{
  "model": "image diffusion model",
  "horizontal_flip": false,
  "objective": "edm",
  "fused_qkv": true,
  "qk_norm": false,
  "patch_size": [4, 4],
  "residual_init": "none",
  "ema_decay": 0.99,
  "steps": 10200,
  "lr_schedule": "wsd",
  "weight_decay": 0.2
}
Rows from block 5 of a small image diffusion model, named by matrix and row number. Rows with one number belong to one neuron. Each number is 128 + 32 x the weight over its row's rms, rounded and kept within 0 to 255. All counts start at 0. Numbers have three digits each. After the name is the row's rms in percent of the matrix's.
After each neuron's rows are labels from the 100 images, of 14848 (inputs lightly noised), where the neuron reaches its highest value: "top examples" is what is common among them. Only what is clearly more common there than usual is listed. The data: short English words printed on busy colour backdrops. In brackets: how many of the 100.
# fc1: MLP up (model.blocks.5.mlp.fc1.weight, 1024x256), inputs 128-255
# fc2: MLP down (model.blocks.5.mlp.fc2.weight, 256x1024, transposed), outputs 128-255

fc1.728 161:086192110147077173127177123164176136199103102187131106186125101187200145108116112166179119135149158100172121130098068074145120097146164123143164098158132129113161081064092137113131153123126160237061106149121109154095093128124122072146086107129089195147170101127129105153108118124147128178136135156150154142177122127177129115150115111168129099131096100157144107119112125093129110131127
fc2.728 201:119127088079146121173182137173145110131058034225095135088161124125108104132168105116111145170124120072165128121089152087117105115088131114056162124123128171121111179176111165152099114132108147123154106156121162101094068120145145187144170142130115156163120134122114027145171119126132195107133120144153196145164103128146115173143108180086192142144104155140139093088108100151176137219119
top examples: yellow ink (27)

fc1.77 144:110178160200154082186057165120153109156060139134112108125121168149074095146110150138167125135072094083081154157135126115116038129107114108125086185120154105133094089127085089146173138159126098119091124162149149107146177111129170139106102161147078090122124129090157199127066084108152126091123172133114104141092176155144144113171226138131149105137099108174123183083159121162147170209137
fc2.77 106:153144101034134123154131130171136174157109096216130151075189107129133121107096108156162128200105110154133140111092064116157112111105134119107138116159151121124176216170143119143087062103097137102143116152093112151120070103164161137139179077074169135208138075113157104096216187128141166109093172108169140128137124131118143108113081123135107103153132148123165058116140119103129132069119
top examples: white ink (74)

fc1.240 009:098138100123128102168154191120084129128199104141107147105132088154100169121110107144134108124085134107129158109090084093088097184135129144093186125127096142143138184096127100145135174133105085155181174127176137154151071113196157122109174119098123097143162114081140102159124146175149120149159124172125187114161118114140094125110084107072106115103194157145100149115105076089123116101134
fc2.240 014:189115116110145139174105139210113156160230175145052142111077213123122127123062127110189127165157153081156153163093137112107080133128098138125155146117111111107173142118096127101122143117100104079083093123131147163098098143108080137105133226083155128121082143117195117052139119074159122179087143125122120090120151108101133127119052143091156137070100059137135121141151140147122097106091
top examples: red ink (58)

fc1.606 117:099119070186130081181127124105078137097024127112135096160086084115099127124110090151127185123141114134139105179157138192122192135151112163112145108119095093110113190120142151055160113117109124111134108110159137101134146115153063114115137158132096077127139121144157194170120113178158131125092108156104120116185163120094168102128092078116173080165140129113161080009095196170145121180050
fc2.606 065:110101135022165108113110141115139087119190120111087122080126152126090103120127123092117101145109062107175083205125169117085113155084161110135134137086093152129046152184120082131160101135042101128163124154156126114104089139174080206108103140151128060092109149102106127123152139126144023113165101118099117109144115170160122168146163148122142129103098147166106147120129200140098108014103
top examples: teal ink (99)

fc1.723 011:143119166083073093133114119142087087096161146149124145071140079198139147085135117128127078134162084170155124125124086139110135158137150170088193116128126081128159208113145181095148156130093090165162130137165135155163080072179110119133204114145175166151177145113125155090134129140146126138100125128100145149240159095150122139141167180117111117126202115116116087114054128109094114117149
fc2.723 024:187106128122217109154145145199139125177197176082073136136083185114080134150059148150164171176124146050140120158153113117097115151145090156120134140126076110106137140134091112099148164169114128123050144147131065186106123077165112128100070186064065091150101153097164150070162152092185139149087135108124093089098148160166154126086108135131092141126076105122134148162146144155128057059052
top examples: teal ink (52); green ink (30)

fc1.81 108:087135173144107142137143100172176126173104140176120124166123139168186121109140128146127192110171161135131098171043063075162164088161069128128131098127128123142175125090104163193147155138166156173067109163111131106089110080127080106111135104134141182140147122136097078184111132109138136219080118133158128125154175118153170077126114152059074118089082102134107127150110180124106059145121
fc2.81 113:123179100057158137109104113104111114127047118176130099079197106105147080180103106132100105176108106117102159148145115082121116087063145136090172097143134131157061153153127157139088068098108120064130119118084112170137093118146127137110150026147130126171173131109177118088189118129166183096110123173088115146127079155116116177133110142052171123156158114137146150120132151118161164162173
top examples: pink ink (31)

fc1.33 011:074112146087089092111090107118170148134178140108107123068169063167144190118159143154097122156064091123153126178111173098105136179117052114129136095140090123154105139102102108127165184082107110088112182140140132172160138144142110132168137149092120128144104080116148123138162101093142110097106142149120101134160057158102112138107124149081109087135134152126151113129152099124144049097125
fc2.33 019:111124141111130183108190137110092128144196097165127153103123142109175169127061137104119140158109118141178094146098074159149193121130181119079114186151095125149115140170109123133174107137151167106092098168126166128130056102142163138144112086165118147134043103152168101123145129174148109180142114114130151103177131074145114089137149195160097133087099165144067128156097098113132147026173
top examples: pink ink (38); white ink (28)

fc1.393 034:136129088167148095123161132149127060096116150134063110117173141135114038075124212109142112174132079127199133104125206068147160089168141114105174111117104130068073165177122075106146066080106116109172172157074133116149109103095133153146115131099168089155124107097128129122187159107112093145163175095118130144164126113157083131140121154169128144128126163132123100149151131106147155160157
fc2.393 047:134114131075100066117170136128115208141086062137152111112122126105123204177114136101109123123183134137112184178158067155123171175122114125134115171119117118199151112094170129131119116167147117121135051106184111124101123166087113170116142137108072126140118155118157121119100087146166160062113095138150168107134106154072107097113108081099151129119164096161161084070077108152131115125119
top examples: grey ink (32)

fc1.651 156:113176140190153202126203074141104093089086105088145135119117130151152100156136125170079118076099169110153108109122204129060155099142123166134174167170098149132110118134125082149091158086143108118115052066173138132148091148087120088098166172153118197177073127167117089192142105179129173109101164137112195139155110151096153084122140152100143134087126093093169182128144120168116111185140
fc2.651 120:121099128061160085060101127163132137160182076087072183115147109067064165143111141126160141122143113128156167100098133076128077115071127116073149160194169157184116104134137144132083144163099115099148159139104109109111118107083164167146144160128096128177121083149105137166139148136090117128164105109111119145085110148123108137136119165179177174154114092148087178155119085152169180027130
top examples: pink ink (34); orange ink (27)

fc1.179 006:159173085103126186171171144110133179157152090137073166136135097077138140098132140110098161145146072147096148186131115099097138134087130134073143099123138131113098129117114188169102133147106131123135092110149069152134123086082149147072171131151108087131135209197121126096052099118106075127148117152195155128097111144138125103082126150098121171097152190112134137074148127128111142043167
fc2.179 009:096134116042122120145121130116090160009223100099125131199160143169175141159131114137151131082129164165145149164121138118146099163136135173118117099151134147134111139119201094085108112153079088122149211131102090053080134062102062181179050111094144127085129135122139102062161166099122099126128143126124121173121045108138121131117148112109142121128187164126218179127148104110136100072097
top examples: green ink (25)

fc1.130 008:132154066116140132139143141065124093132137090147115168109147090103122173109087145143126079164093137193157099157094111118104128182113140132084168141164085097107170115127149087119162158123132081165106168087183194138121064122202079142116154105138123095131105162107109136179156137164113102124148184123121070199127141127126137150149137095149138170116144142120156090083117162187104131124079
fc2.130 013:154180100120092087100175132121093131084208143142126139161147138112143146103083109144189126143165084166162169065079110136135086120095129147200146080174101112163073113151106124107083092086101177132121122168140120126155142123125140146118123120152170140072113128129079130183071080144132127113130111100151142125115099089142096149133114172149147128122074119077118122151129194111085112000150
top examples: brown ink (29)

fc1.572 009:106100153119052095110148142145137154089220157156118115093152092188139111113115188133145163112129120130140136113124111157112098180126192159148136137155094090117116118060150162121145120143108094121115188094157121154160127117179119133094147126102138142096126103212108119147155064115121123159119117123130158140166157105108050171101121104068100135146165126089138113133099085112123160107155
fc2.572 015:144153164008149122138107134151139142162181168128158153069081148128084185133154128102162133091139117112174161204102117146090139170138124124081161089100123124157157143161140113134144138140133134091113113162174112087071114123111089128139144161058091126117116081077139083055104129118172158127165135098131099127157172128119131191103119134100128139152160101143122143087174117092114093000095
top examples: yellow ink (36); orange ink (25)

fc1.423 013:109148105147103094120166152121129081084133113133142123109151115043136107082102169142153114144179082129142132114128160055167122133188135114074179087088126051084044160153116123074164091086140124098169218121108103140176136115110140166186131140078180110163161113082127078181170147127151132182127143121121131178162113139124038160122129139128129123100149156123152107134145176140141167095246
fc2.423 026:158092129099109081093150132134095189163102062141141155107083106157108198119130136100143106130190108100119158128127071136136130146100085124153123156118054126207207107117155140130083127141124118094129014156188139081083120158081108142081163167119103134177105167156158131138095052149130121098088127104126151103111128102090171132130112125128135121131139101149106110081114118150117119167089
top examples: red ink (27)

fc1.465 010:110096092104075137127170142152169132113167090191149019128098154182142092094127164134149086168146123107089106154110150156109159163142139130141133192136114112125169105129144176126118190127163123084135130074145160144124157077138105153142158165050129116080134109104178114120149081138210142204185156129167095203114150106085122085167178146113112109131122120080105080159140124108106149099120
fc2.465 015:159087124037126079138135090087097133117157112106101147158093090127116158138209091116132163118134119141204088145144171086140146106107118110149100087118103147089104129146096097126110126190119155159120108125135128087099129138142168143090151093159084136135123139121103167117118160119147153089100103091061150094158093148149077113119134131126166218111117150132072135111140073100042119047161
top examples: green ink (34)

fc1.401 055:165127086137101118121096125130122138162116158080181088144140118178192154028111127129116110134133144156164134101190116213152124132230105135157152088124129088097135135115119101100255125151133124188142119184125163121131138124153104085103096184159089143095165149159079161164130068142074085158145151166138111157182118136171127123123092138203151099141167131157177126118131182092158104130107
fc2.401 062:165152123195159133155160156143127152147047101158106126169104115091121103166116113134080170152156119100140156207124157099097159131104192093105117109139178117143093161199132147105012140137132134088141108141160129128151151165092147185104110107100179124178129101133174060102133131186187220132109124131104179122118128162104109122132074106041139117122123171174137105126111094172112125249126
top examples: grey ink (25)

fc1.40 030:130126102162143097127156123135114075111117158139069129132170109106114058099142188104128116146157089124177135098125197072165161084175136105122152117115104105055059146204142091116138067051116122101148194170078121123187094105078135168181113132091161096141142112070132155134165178110125095142137172102116094147147123106156090139144113161144141147128134168134142108148157138104131150146157
fc2.40 038:135101139078111080104158132141127206151096083128149113103109136127109214148122120110101131114174109130113169171171075144110166176139104119121127164125084132196145113092161118136121110150138122105132053121182106120093109137085098159114161134099065129133119136143143075122102084134166155065125089141146183103137081150092127127082119067093124118131142081143140089052082095167138123099145
top examples: grey ink (32)

fc1.470 119:178140168179174176129091126104110115080044099143139097104140157112077099147162121222103080107069149109110156117099094153124119095187114187141145136164141122117144044068099127157151184181154098119128120119116123158163141115127126081144146085142120140128116115069163113132126129115120200131077181131140125164104116175096085084140154131122151122147147092110152111139083121110134120160154
fc2.470 076:143106157002141173078170178165090132116255124097083148142071159105115168081112131116066151098171089133172109089149120101124106135130162094097140152106162161170110105192155156174126159137118137119132119094142171140110124138148129153111117161141132135127105141124082093131100144157097117108136091125114158149124152118120113155157144183115077167120127127165102152168149151172120127000184
top examples: pink ink (30)

fc1.320 154:127132127185141148151138089124165131106051107197110137148093098177210119117118181102124139109146104166146098178154093146188064079173137151132159061148127087151118150131083115170146141084143163157062056145135144093130094136159130124129192067192157185182154123121148153145152166133138152157144160126186177118124125161145078099172150086114130093135162153108097109106230105086124106178102
fc2.320 076:117127133000067129119185068113163123100194149166111157104194113148135080133131137172180074112167120116151148124043161146141196158106131141142130099130086139169129131148139152124087085145111112121098105108117128121113105128161129153109167162128120092178093137124146145130124163096140138159121205160141140146150100165084111121122090121175096119119103135093106107135129109103054135000130
top examples: green ink (100)

fc1.137 010:084101153104056068094121134103170130097180137185148109123159088170084095108140121140154168103182123124088173108111129153135120140192188133148150081115151100144120098098154202128126180110098158077116145093151141165138191037103152149122145142085127172103140057185166102074104096118192129146119174124137138152150176107154108082085134151076135124098166099137099082107132096117128087096153
fc2.137 017:120133148000150110122125121133105100111255107119102158127096195161107181115118143103182141122163141088147148189123161146096180191118124123124130143116052097123181100199137129119151129133098127126153164137135103106103162106151122183138099092092088084125116118127137138109125149105133128120138102106147114120195106071125150131071086161104140165106123110131133104116151106158098124000071
top examples: teal ink (28)

fc1.716 007:082119153139092146138140068140150151140147135144146114136177139030134160104152135168140175092066111100091127159124126099141105190138094074152136133090116084130049142102128108110113137077125123065148128183095124125091156132097156184203079112108167113103095100119146129152110141133153109125122097154093101142149124145125041142130094131008136187115119133076160113168098085123133143120168
fc2.716 016:079121122111084138083137127137112170194114097164102176091090127159138189135123142099085117105191121108158129093118110121142114169110111130120113201143075105176200114132149102131147104136097139092157069156184146076119092177102111120104142139144071125155140154193171168125100100129075134147110117118145177132144111061105162165136158140200152097125119090140043070083122143132132128137131
top examples: pink ink (29)

fc1.669 007:101138165137072148112148134120129112152184052130110146137153121078105150087127194169153193120066125109084178145145123094119120141148090106103140163116142130167106131141143176145096076090135107109069119148161145193098126178091076130174104133138195121124088153083155134110155113123197150096143146104114059144064099117121095108109152065077131113146139123171122146142192097126163164079102
fc2.669 014:086162102136158150102154145115163093106170121103143171159159122115166128102117100160091115121119098142152128128123165120140110087186153119148088127131090123090130159091113121143212203049148165174134182118083191146139115158184171144144162084119152134127115088142132145153097098113086099102165094102121123150156122094165057102124148152145105151145077149065137118183119159152080111071163
top examples: brown ink (25)

fc1.102 110:138152151100181120124066090101057147089094117155122124062072160086079120130120106178106141116096093114067163139131076144148124103134093142173090117149131082132134100113132148202164107167143132086167143119092144137103157147137134107102168124131146137046130153091109146101111104116121125098133118128132111158145119156120051153141178144067097114142149127096151101146158158124141126164183
fc2.102 070:142100142000064125079127125159108051121195130101079143097146138176130066116138139127130101159132110174130114061115142116119102144136122136127133140142097147105133113148128180149135103144092130091085144139141117141135108128146133185145112150116131091171135136124123112116104145061133092137134123118123115139111104109135151121147126174137116164132096109120087141154104048136109137000141
top examples: yellow ink (38); orange ink (26)

fc1.207 031:144125140104158134122103161131143132034126156112152127111124092193145170063089143111126124131110127150152140139121150134143170106202196170127145141104164067096103157145116102105179121142100090096175177119140110128153092075149130133106166084143163154163194103145087111217162146153116114156083091121134109177230101115129111144157145123100141085144173168110167122099075182109106165146148
fc2.207 047:176126115111093119094125138153144159192167162080104137155110160100135116190073123157190149204147102078143133083125099116125134138112039102106114095100103106115164126123162140090131120194094113116102095149125101131112173139152126157094100203054114108132116123107144101049065096111138143145099142102077130076097145144145164141091077133134092131108066115147121173135178123148177118063043
top examples: green ink (76)

fc1.376 020:110122113141128107141160169117126106102124163134108109110128127106128085066115213100140119153147067111189121102119212063155163094196143130105168097089098080072039143171121079104154105088137140128155185099093122145153094110094133165154132133094180078165169124077128121139174156094128119146144185110122111155128125122129031129109121161164124154131127174137126105116170137118146157123177
fc2.376 035:145124110098095098114148147153119189149093010137130129097072111119116221148129118119125098131173111121088178151156058160132139155130104146151115171138077133215135093087163144122114116113124103130146043152160123112115147154062097130098159159091094141149093165156144116157102069146145152095094091128146173094114115142112134113124128105136145097139141081138116066080076121142112136182130
top examples: red ink (26)

fc1.108 113:176141176125111192122124146157184145110112128159160096204090171098080116118112115185112175111140151132091144070163156162127146128130157107155171114172141131157159153150096059138059144127192146168135218167094124133161161141098160118151116123082131193099147127186126094092158073136048140075139094146152151134163124107144145126102139152157156141124100142110137156158054159130148103153125
fc2.108 133:126118108084165086141168091122083121156075078090106181057156114150148111137140148133141086165119161150178100201101120113105140163102113141099076116136150095100152157150190169087137075131076094098132018145112144103125075140114136171113160134087147120177131133128136187163118166133181121158076210138107110157128118138093155113132106135141098113137163154140171126118183127167087150129095
top examples: yellow ink (84); bold (81)

fc1.132 178:216158108186080145134161146076086118167074175159168086142108103159179080129145124146054098119140117125147103097166158156098135157138132126169108107067112171103083163127115101087093170081142126175158104168176201159166104148100087107092122148142142133149128132188101144076157137184136152079100083144089152129064103097099175084125146110099173127097131170160179115071139150131142103174128
fc2.132 192:107138123088141106092184125115152134162152103091085196124154129072100144188139166105093179157144118120158131179159205079125099127088155113079115095132126152126081145166133144104084130121102126100149134205122118123118152175081104210130097082108172142159112146163141147167148135138173138168158113143125117124071070157136157125122104141089180133141130115128122200115111114153076136112157
top examples: grey ink (91)

fc1.677 008:155127095114093088128124165149095121090148120119135139105162140084143155092071151085097071168124098141165161121122136099092108125186183222138147109091104114170146119112118139102163135172120093170124209099146155106100147097191098163135116094111144147140141142165146122185158118154130110105170061096150161133181128134079050142069150074178125090152146165084145099105126199095135130124155
fc2.677 016:195166123130077124162132188144121144222098095132086156121078091123154162128171144146188094110160090144069175102142103155144146112083098139142115117135169094167137124131136119113118156194113143103099038247183116157124134198093125109063113181131105113157108167129113110146147059141125158131064132117153105132091164087171138149164099139128160098102127075116129073152112134173122156170105
top examples: yellow ink (26)

fc1.155 091:138132114236083116153118151114090154083012133107102109129063076153086142092111112132146117123192092118109115103150109160068148105085150190163130120099087072120124087133131128100115112118066059134156081080179129152155123127136102129112095132137126138098119133132176117122121057174128134102112120191088087079188121087110154127175135109099149120123101121125113088083105149155129123227043
fc2.155 057:164084166006196137119088156165174123132194115176119144111134133143096096084137088109106153118106111113128141189116166138168033133104186055090110114151170114120148158179108122143124105197144106121161199161091127106124152141110176210143105091123151129112191105129085113111153149116140126163165147074195105136094124160184153113107117157132131057123115134155087125141112171111107137000156
top examples: teal ink (46)

fc1.704 177:155159136237119106139164164107132095196087141176128087201151163198194111083113173134175103181120114135179110049119141144172118168112135155094172058071119086068112140079121107149136158110117112224097105214101152141155097089137125123072134087125120161106165114118098104125108150132149150137154151148141121156109106124156059154117134130158087086161139148125109100071162087076122102157089
fc2.704 236:170078106112129086115134185120131102138175187176150074087121148161142123105087211114162088140125146186173101048138130105139060169125172127074130070066106094137168173159186126135118096131125136181161102170133118190135093127108091168119135103104152173153139154161078143104122100124137161149128136142101160125146133075131075138135130137219077146145169176133065090099066153116127139095125
top examples: brown ink (44); green ink (34)

fc1.589 009:148160125141137102100106157129082109125140114137171150078128126173142145108134134130086037106159153166157124100120076134154098132153184155129146143085085094140122148137127122129136095115113099143143151139095114150144115092172093134106175132108155113141176164072132121129187114182130075145116099141128173197189127097098123111142103128131156154106205185137134106120098182060125184135159
fc2.589 019:243090124173127108143129108185128138195172170130067058161084101107106127163140087151196105173169114082130158091111139115133081106080073180146119097156135121144170137102137121089112150154076103073126108140180119151140176135141117150062083207113142121200105181119147151110140099119150149083077136124085150118072128146142150122122074138071135098128100087145132119169155118199107142160093
top examples: green ink (30)

fc1.186 046:197121048109184163139143138136147099080112096127147134088190109095155114020124140155126118160135161174196113087152104126143078141144161105095164107157179137154099174147121152129151090103168128151156112161100139101126147154109156116198093158132110174166141112153128117111167119121133107134141113125130085144140138152138118121191148153130142073107175134174124178074138190100139170140133
fc2.186 061:107144137242158080131138138153120176127068158124114114165135149146105103194113150150102165142152129102142189150089140124085184140114116114116135118128102089087155106073131091107113189164123117156125161112137104122174133179145135155086126128079144099138159083092144103113119133167178184087098135160159135148140122147110110073056102073104135119115134130114196067097115067143140082131076
top examples: grey ink (36)

fc1.447 157:143165133156165157130150132058122116149058150130140120169088099113124113167101195177136114098104108092060148076199228109127087161072143134112159075095155160137113122143138095121077146127130087177144124161153108137186122158129099094109175125112130199133128148197088166076149094184092125078153104122083061070070083109080156074149150124120180158134113133115118175069104135117132137231106
fc2.447 236:124181091085073148097128121090136105150099110157136109095181102137124127175135119113138161164096163083168165137127188034111121094153132163097144097125156120099111179145103161144098144105118117085113114189109090137081154130085098151175092075132134119141125085167108080130212146075120163166143118104139130141140146144172122088145138159103144142101126143145138158152073159104118159115153
top examples: green ink (46); yellow ink (33)

fc1.377 008:141111143132085145212159110192059128134196130155106115172100129107083171114154148171172142133088085098086145181111091126133147125114073100134098149109105203178101159115134132127014109156162117106172106116096158096078117115106180108153114101136146116078074114160141109078103126070083117074124117147149188116119117173159142131135131055078120124130141087124086117121119093111086100095100
fc2.377 016:102126156061170136175106142137167135101215157133118112116103126165123084131089134101156151147078154116138127226205206138091102155177123138079133097120150126109115134212096154126229139120147139134113145060108115162155158124149082158145089083079127087129096115145188069089117145090137156141158066182174097071158106079136089139123080145134121150136101101140151137134138093137152120024124
top examples: white ink (31); pink ink (28)

fc1.321 198:125170097178127125125159110063112135137074146132167109180103079173182087128160106141069145107117092077089094056187182132133116146114111154108078106076180140116086108129141096107090164101109075120148125147181193125159123181092099110133167178153096143097150096110143158149174130141103106123147146152107133090097124131065143071152171165127153129095141147150161148068138101117118094186124
fc2.321 319:094156080078149104104140120097185166144158104107077169123117096102138133219107155110135128166109071079127064178133157091130090111104128129130135108123168160102057165183097134149116114120071075085167105230142147098122142130085138186123136110123113110137105104129134117156145177125160101120145132108124077066058069147126146112139141119103196125127134150113131163090119126134112149139109
top examples: pink ink (45); grey ink (44)

fc1.585 164:079136064212084152175165061039085126165028179098112110075090139136142125154135129192076188170168130109124097143181154124088179105176148150104104071108113113132156147126125131114156114133144103153161109111133094112084157146173047109143079126093135159085136129169147158075181138094151172143179090177109135108141152108107176085125123075098078112133103101093106075134136199138140106180087
fc2.585 096:104112130020083160072131095149162091112168172121059142133104157109120078109111188134133145101118071139101129147137156120156110100116119105153133092100149163138084095145127124176140130146121125093117143126165117086152107096132094177088120125120141117092075137128123103109105143108130084104135098107090111098071096141138170157116184144040108084123104087085099161140130211129084090049160
top examples: bold (77); purple ink (60); blue ink (40)

fc1.443 034:131079121162129089128164150132112080129132149153037131168127121138093062083102190079126117134143095142156162115124206123177146118196133121170141172126085122094085143178150107134179082070122142101147171157068129134175083119125128146141076146093174139148152125112107147132153179116098121137146173098103124135182131084188100128105095154151137175124092163134136094137131122106144166179147
fc2.443 034:106111140000083085117142142123127180147152107136183141088117124113121213155161082107107134112164102139104147155125064126121174175117133125132120159117109129170143101175162153133131107143159132110140055151183090097093137140090122187127168126106046120118122128153142099080091110133156155058153090108154168123156104167077128178106096099083124140146160113159163109069094093134139132039145
top examples: white ink (28)

fc1.448 150:145097125133151110149115132182117119058104078150127089110067097188129129055152109067039092075119149139125131125117138194152105148167157150176160143120124079141100118132120105147115104157156088114139111142138205114157132157080128145114119102141173146132140120165076132228124117173111123124061126117144101131186090086162178098130123143101156090120154184109132135105119183154149071172152
fc2.448 152:137090138080099100204217155135167139159156162118141140128130173084101160117148133153174188118163138135159120133122172136124128170113088151113081106093098170120150192158155148116098123121114161144119134101171122156104142166165097137151116170111132130076016146125166138117128137105116155149160121126156194156121162116107105137108130074184080121124096139069138110141137128143040122086159
top examples: red ink (26)

fc1.43 128:087191063182097120140136146132126107150054109143126075134076090135118120162110118156089119168107091097123177142144118087111130093070120188152148119127113123146115093125104096091088155106105098138136057094133137159178112178088085130102160139135137094092112132108145063138128058163126116094120086118070157127174084096136167115136134111113180143121125139138163111172104133136144139174063
fc2.43 071:107116158077170091134103115160154155130254134129111155133144118135115098162101125163180093113141126135132133174127108141167114149092152093086095104127089100072162119189108124141132092179113122151131128131114133108106168159099125178092080123075166171172180179165127186147120085145142171138106183145170136111119117158136204120134104161142113104123113126123118105120139073100077158000156
top examples: yellow ink (30)

fc1.560 085:108196126196115117134089102161191074133114146138049144219137136095108081135143169151200145151129120133117129103131150140160094125166123115094146133109100192094110166146074071171135105122105120107130160199138153137129115128112092139089095145146153152102155151158093100179116112140111103154149182125154151104167137094185134123149160175115222125102104159120137152160126129111104124200135
fc2.560 060:147052156000139125101179155099084129127184154106124115105121160112134110114112107121068106125139090163121135103174134139105111161115145124187085124088145136153102106161198168124128124145090112091134075087146114155153112107160119174110146133116102095131107178079151174075082138105149108072131105119063098130107133120068126144100105099115075146156143157152127161152129136171111141000140
top examples: yellow ink (49)

fc1.4 238:155073154156090120156159092134121143104098101086166148162154143140152146114168080112091162105142091134106145094123125190100121040175061150117165157174089073127134161122145080123055121088134116077133120057137098100158097125132123128151162179143100128184150143119156147178138107144121142089179129084126147171194111138101159159120047128100100143111112119128146103130184133082143108150111
fc2.4 265:147061165081117121144138117132100131132088104076135201113172133125104152081173093113124120121132103176128186132096118148116097123097087136135136194186123108183172109103161093097098095078138142104089206053108118135163097111113172153144175141131141100172129081109150163147189160114087123107177143089159121188124140118156150142102138120166140140155129108112130154150185044116146143131092
top examples: teal ink (35)

fc1.738 041:127132071151161093145153160163129062107111149145069122139168136121105028075131196108133140160132065117169120089127196071163153082164142098140174110108092126057084134199128093116143062071113151119139161151073142133146110126067143159157093153112163066154126121114145136132185137091092107134176179090132141143142134105161071116122129167165124174116110168131103114162164112104136174149132
fc2.738 054:150118134078106085096119104132126188141137044141152127103095128120100231185142124126109112105153139142108167193148071151119142170131104137114136172122111127192132109043166145138146119131142117123142062111177111113097129151081097130139163130091102136136136135136149097125109097137157166069146098120141159108130106150088118128127142086078149115125161096140145091053077140150133118077145
top examples: grey ink (32)

fc1.218 182:064186117145063131129134121116177131204104126171113153144108109154187122161126129127109167170148100117185123186110101054085070109118169117173139125139126199128142120123083144111124145085121147175088083086136142153121137171137135062133124081168112138137196146157185127114101133090156160114156104114151194106161105128140126176119147081120148157111139121187172101135141095126122152133128
fc2.218 236:045132081048103104138128135142126157089078092169103128122138098150125127192099141163125097100160122072114118162130053085144156080084118166088070114131095123102109165144093186190121066094084172127095095053093146148083108138130104124139165126134137156175119147092132078161141125070125122132148146121137177115182119116132159150165141093181107142117092180090117099126089040107145163123182
top examples: brown ink (25)

fc1.592 132:109093118169104143116137147132093116149090122108112143168138135118125129125151159115092096135155164113080131047112191150160158154158094140097142042148123129106153143071135161083146141148164156139112133179118083121112111100116079089137155148112171131166135141144098162171114147108131087132139154130148110162106095130104172090119115113176162137171126167085123126078145019077130085141128
fc2.592 135:147102117092135126136104130114131154103215105088088122117099118091125146134109105112181163118107110114153137164130140134132104123099143108149147115144106091149077146247119115149128085134106101100172141153151133108107172163110117211126090145129095136123089102168118156103134103174088122068146118113123133130102188139155117121146109135122133118102121166140098128130141252149097143123109
top examples: red ink (29)

fc1.228 203:097123097145104136149161124112105138103067140170177054185099104196157133103102111118121165128118125183124100144157161193192177104188107186091192068137086060103102168102130087093130103107161129129096072154110131146127107106123140128116184129180136133186135112130094145210144087158112121098112120142138126155172159128126144103153120093107121087168142147103125149058143162112133129159052
fc2.228 255:117102122101074129170158128072132130114110177150149106084154138172125121138102149113160128149120109114170085146073142099095155106112115146146171088099075083129122151161135074106122115093102110150150101175112107177131056148195108123131149087153141103116079122112121125094216134118156121104121133141094126163160137149117073132122150113151108140132146166126105096071131224111127146109012
top examples: green ink (97)

fc1.284 148:111199125198136108165110144109147109165066159096138121153150148173142126113138171180206111156116125114149152101130148149152065112096152145072098095104127070124116150096074137135131141099098123212111112169155132146128116101168090096136164097148118136171127086103103172134129120118113144230180182144103130137125145140145109137158128064171087098131156116118101113077137098068144134178119
fc2.284 231:154094148073109088094180117105078098157191159136144100052154127128077107127134143121146081146131167141145129062130221137102144185112137143063139114133125132167140163185173135101087132140162136118181139158108098151118126129081109144162132180064123124201101102127103165113140159117115113158155152133119110115126117146108102111114093152210139171148136107103100074117089197131116148116166
top examples: brown ink (92); bold (82)

fc1.181 143:118167069210143117124095158128139108156092121151102131124126102122127101159125089169135152119127160090150089165077102094112164065094112153106097156152123166100131193117066132189169097064106126160175099071129182152088136128162128094118190091162180192139155150181169061142150128102098202157121139143111180076207158121135119119151115152103135141058121161119146111161101128114153114157137
fc2.181 135:102113140043141102117136147063063092074156172116109087109081122182131097106126112125123031139154109113079099116136130144135130112141115192169129115075080106157127070091117135159182120147089142121111126083155122172107124145160098114130136168179079063077078180106135169120066075062093082104143104113068109104127106115112076128152140130142107159146123107099099117159115137121156158038108
top examples: bold (75); black ink (52)